From a checkpoint of a small image denoising autoencoder: 6200 steps.
Rows from block 7 of the encoder of a small image denoising autoencoder, named by matrix and row number. Rows with one number within an expert belong to one neuron, the router's apart. Each number is 128 + 32 x the weight over its row's rms, rounded and kept within 0 to 255. All counts start at 0. After the name is the row's rms in percent of the matrix's.
After each expert's rows are labels from the 100 images, of 14976, where the router gives the expert most weight on average: "patch colour" is the nearest of a few named colours to the mean colour under the peak. Only what is clearly more common there than usual is listed. The data: rendered scenes of toy objects such as cars, trees, mugs and chairs.
# router: router (encoder.blocks.7.mlp.router.weight, 8x192), inputs 0-95
# up: expert up (encoder.blocks.7.mlp.up, 8x48x192), inputs 0-95
# down: expert down (encoder.blocks.7.mlp.down, 8x192x48, transposed), outputs 0-95

# expert 2
router.2 111 [127 157 123 178 171 150 167 168 171 161 155 129 141 136 186 203 144 125 186 182 162 226 135 148 165 146 151 131 114 130 166 146 113 149 143 165 164 168 128 167 144 135 154 166 147 165 159 154 136 160 115 114 135 142 184 158 163 131 147 147 116 140 154 180 156 202 155 158 141 125 176 157 141 126 129 149 109 122 180 142 123 158 199 126 172 133 191 159 164 131 122 147 141 159 133 172]
up.16 098 [105 113 135 125  96 172 107 194 152 116  99  51 156 128 159 137 123 133 134 189 160 118 168 162  65 130 111 210  98 153 173 100 162  48 142 141 205 156 105 118 181 149 135 124 138 103 136 106 162 128 112 126 143 105  94 114 134 111 151 113 115 130 122  81 111  79 114  82 155  91 115 114  97 164  90 130 137 105 174 124 124 195 201 107 110 132 127  95 180 135 131 147 132 144 134 184]
down.16 095 [159 117 132 135 120 123 104 142 124 147  84  92 104 155  80  91 168 160 107  86 141  71 111 133 103  64 137 137 151 177 151  97 172 134 146 136 106 178  96 103 114 104 217  83 108 165  94 107 138 122 122 134 111 165 103 127 126 123 133 147 145  87 144 162  83 168 156  95 104 127 174 113 142 105  66 120 152 132 177 159  74 121  60 141 104 171 166 127  99 171 172 129 121  61  86  91]
patch colour: blue

# expert 0
router.0 137 [134 147 136 167 164 151 150 157 128 164  87 158 148 125 155 139 163 207 195 185 147 181 144 169 191 138 146 171 146 159 154 162 174  98 130 188 137 143 142 135 186 149 162 147 180 157 150 146 141  90 185 101 126 177 146 110 159 108 132  97  78 162 148 213 120 150 167 143 165 140 171 135 152 144 147 155 105 155 153 142 125 171 145 114 141 167 128 176 151 132 182 161 156 158 152 156]
up.16 065 [ 93 107 131  73 107 127 102 163 123 175 153 144 121 108 131 124 106 137 126 100 132 139  73 145  74 126  99  99 128 100 149 104 109  83  97 112 124 186 159 124 144 196 111 116 161 133 114 101 105 148  85 195 132 140 120 124 132  51 172 152  98  84 158 116 158 141 132 102 167 144  94  97 103 150 116  89 192 129 111  75 114 134 150 179 175 128 172 211 116  91 185 121 114 132 169 109]
down.16 095 [ 93 150  86 106 125 146 111  68  84  80 116 142  83  84 143 149  95 136 108 147 156 125 168 117 194 145 101 169 100 170 105 130 177 102  85 118 155 121 102  92  88 131 140 117  94 149 145 110 103 157 124 173 126 126 111  88 126 122 135 104 142 129 116 136  88 104 129  71 107 147 129 101 146 172 113 107 139 171 160 125 150  93 150 184 110  93  93  75 102 159 148 127 112 190  49 143]
patch colour: white

# expert 5
router.5 080 [ 75 129 110 149 169 106 108 139 109 117 137  85 126  78 186 110 114 107 140 137 127 129  96 108 140  86 112  56  88  90 128 103  75 105 121 117 113 123  75 166  68 149 151 134  90 131 124 158 108 144  85  88 110  75 138 128 132 126 103  97  87 116 158 128  90 127 125 121 109  72 106 140 122 103 100  87  76  85 141 110  75  92 148 101 111 126 159 115 151 104  92 117 106  88  69 102]
up.0 089 [101 164 111 108 135 131 111  88 135 136  70 170  76  88  99 170 156 115 203  91 130 114 217  93 210 114 117 148 178 108  85  97  81 113 114 134 133 175  97  75 115 134 135 111 185 165 146 178 105 133 144 158 101 154 110 113 153 178 153  92 115  98  75 168 118 130 117 125 129 174 136 169 173 153 166 132  85 158 120 170 140 150 152 106 156 134  43 184 174 152 184 155 122 132 180 152]
down.0 085 [192 156 164 171 154 117 115 152 153 112  95 149 166 110 137 123  98 129  92 141 109 143 135 157 154 121 108 158  90  86 160 117 103 141 166 182 136 108 137 148 151  86 140  59 147 144  94 130 140  93 134 126  90 144  95 150 114  66 190  90 140 179 133  88 130  96 158  65 120  83 156 114 109  91 193 155 168  88 102 153  85  95  95 161 136 175 156 133 154  67 144 148 100  61 118 117]
patch colour: black

# expert 4
router.4 107 [ 89 117 119 149 106 132 135 141 164 130  64 113  94 103 141  57 112 130 163 181 105 129  93  91 142 121 118 120 109 140 213 112 152  97 134 139  92 107  95 149 101 146 132 141  84 135 116 129  94  59  75  94 113  93  97  87 103 101 115 129  88 118 154 118 110   4 122 143 114 114 146 124 121 140 142 104  95 105 158 121  79 101 146 138  78 109  84 143 128 130 109 120  88  95 143  75]
up.16 122 [130  89 181 178 107 186 137 162 146 144  91 155 170 163 159 162 156 138 115 184 109 130 179 135 186 197 114 117 115 152 173 152 140 103 116 136 165 101 202  88 192 123 110 153 156 131 165 205 180 106 201 128 132 163  79  63 144 166  95 106  81 168 116 117 121  70 145 118 164 145  97 109 202 105  95 105  92  76 182 136 155 164 129 142 118 154 130 110 143 191 106 102 174 109  69 189]
down.16 124 [218 110 190 125 126 119 139 113 142 145 115 151 120 192 117 110 125 130 159 108  68 106 130 156 126 138 176 107 112  88 117 130  98 152 133 151 132 116  94 160 129 126 179 131 126 160  98 104 146  82 110 143 117 188  94 158 120 165 108 165 147 107  88 124 142 150 102 130 138 144 115 148 185 146  32 220  95 116  97 180  76  71 136 175 149 140 169 120 108 131 137  57 139 136 192 152]
patch colour: brown

# expert 6
router.6 099 [ 85 126 122 155 149  60  94 126  57 106  79 112 115 126 115 121 112 118 146 164 139 133  82 127 146 129 109  81  94  85 147 116  95 177 141 120  97 127  77 126  90 125 137 127 109 120 125 159  86  62 132  80 112  84 113  98 123 108  94 106 110 131 143 137  81 218 135 116 106 112  96 145 115  90 121  92  65 130 133 135  90 104 125  82 119 113  82  90 107  98  96 111 121 113  96  94]
up.0 113 [113 151 100 122 134 185  79 162 135 116 199 112 107 128 185 122 155 121  84 101  94 186  57 131 112 137 112  71  84 132 171 126 114  57 126 121 100 171 178 139  61 104  56 150 161 131  77 213 123  94 146 101 120 125  97 155 149  92 150 120  91 116 180 140 125 115 142 121 128 122 150 111 114 111  77 122 125  69 181  85 147 110 215 157 156 140 116 150 152 116 138 124 178 157 128 167]
down.0 113 [161 148 148 131 117 162 146 140 112 170 181 164  84  84 129 194 149 144 119 112 167 135 183 161 155 101 154 169  66 146 151 130 147 140 142 116 143  71 143 133  69 155  82 118  96 159 151 166 120 128 168 135  86  85 140  97 160 139 104 133 117 134 126 156 104  97 112  75 117 191  94 155 109  43 172 160 136 108 119 196 124 135 138 112 171 140  43  66  98 175 119 107 131 117 162 104]
patch colour: white

# expert 1
router.1 088 [124 169 129 193 178 144 136 176 143 155 165 121 146 122 180 162 139 143 189 190 168 195 136 132 164 131 149 143 150 133 172 135 134 154 157 154 163 129 115 174 143 162 156 162 158 163 156 151 143 114 123 146 130 106 155 154 173 151 142 120  93 130 173 158 141 195 143 150 148 135 168 165 116 125 134 152 101 105 159 142 105 162 171 143 255 140 136 123 172 163 115 163 139 139 108 114]
up.16 077 [ 98  38 135 164 168 106  97 126 160  97 149 144 135 187  56  74 135 132  72 161 161 137 144 113 118 133 115 184 115  26 200 146 156 146 177 100 147 131 113 140 206  84 116  92 132 129 127 148 114 134  70 138 132 133 187 107 157 151  93 158 117  94  67  93 107 167 119  93  78 158 141 121 100 171 153 140  99  53 132  98 174  96 123 156 148 118 120 174 145 147 119 133 183 106 110 179]
down.16 091 [149 159  88 149 105 137  56 137 114 104 130 107 171 151 132 139  54 159 115 118  32 126 136 151 136 133 108 144  95 140 138 139 128  94 188 161 133 117 147 123 124 123 138 137 154 112 159  95 108 167 182  87 183  80 144 145 141 145 181 152  87  84 152  92  41 153 149 145 130 115 154 141 105  66 106  73 103  91 133 206 107 132 151 147 107 153 162 164 120 128  44 184 134 127  57 112]
patch colour: cyan

# expert 7
router.7 098 [ 78 130 110 127 147  90 102 107 106 128 141  87 117  66 105  71 107  74 161 102 130 107 112 113 125  80 114  66  87  85 124  97  54  98 116 132 149 125  81 166 100 140 143 147  89 122 114 158 104 112  98 119  94  49 123 130 125 112 102 151 141  84 117  75 133 166 119 126 104  80  73 143 101  91  99  79  84 100 128 101 104 104 156 113 129  97  81 109  94  91  73  98  97  74 139 118]
up.0 081 [ 61 125 201 119 125  89 134  84 108 153 135 131 123 107 172 161 122 179 147 124 103 147  95 130  96 121 165 172 151 144 176  90 182 187 100  79 123 125 152  92 122 154  98 166 150  72 131  98 112 131 139 130 166 220 160 175 141 108 118 123 128 115 112 105 125 178 146 149 137 143 126  91 147 124 157  41  91 141 125 148 106 104 140 109 212 111 172 129 168 166 121 134 177 100  66 142]
down.0 101 [118 131 129 134 112 126  94 132 110 169 123 121 159 162 126 131  70 109 142  70 105 127 136 111 155 119  74 147 102 138 108 138 110 187 147 160 114 162  94 146 115 143  90  94  68  92 152 116 116  83 147 148 108 133 135 133  92 113 158 115 163 138 106  94 127 157  82 163 122 158 133 152 164 127 145 130 110 193 111 228  94 110 130 132 130 110 185  78 124 142  84  67 185 146 115 141]
patch colour: white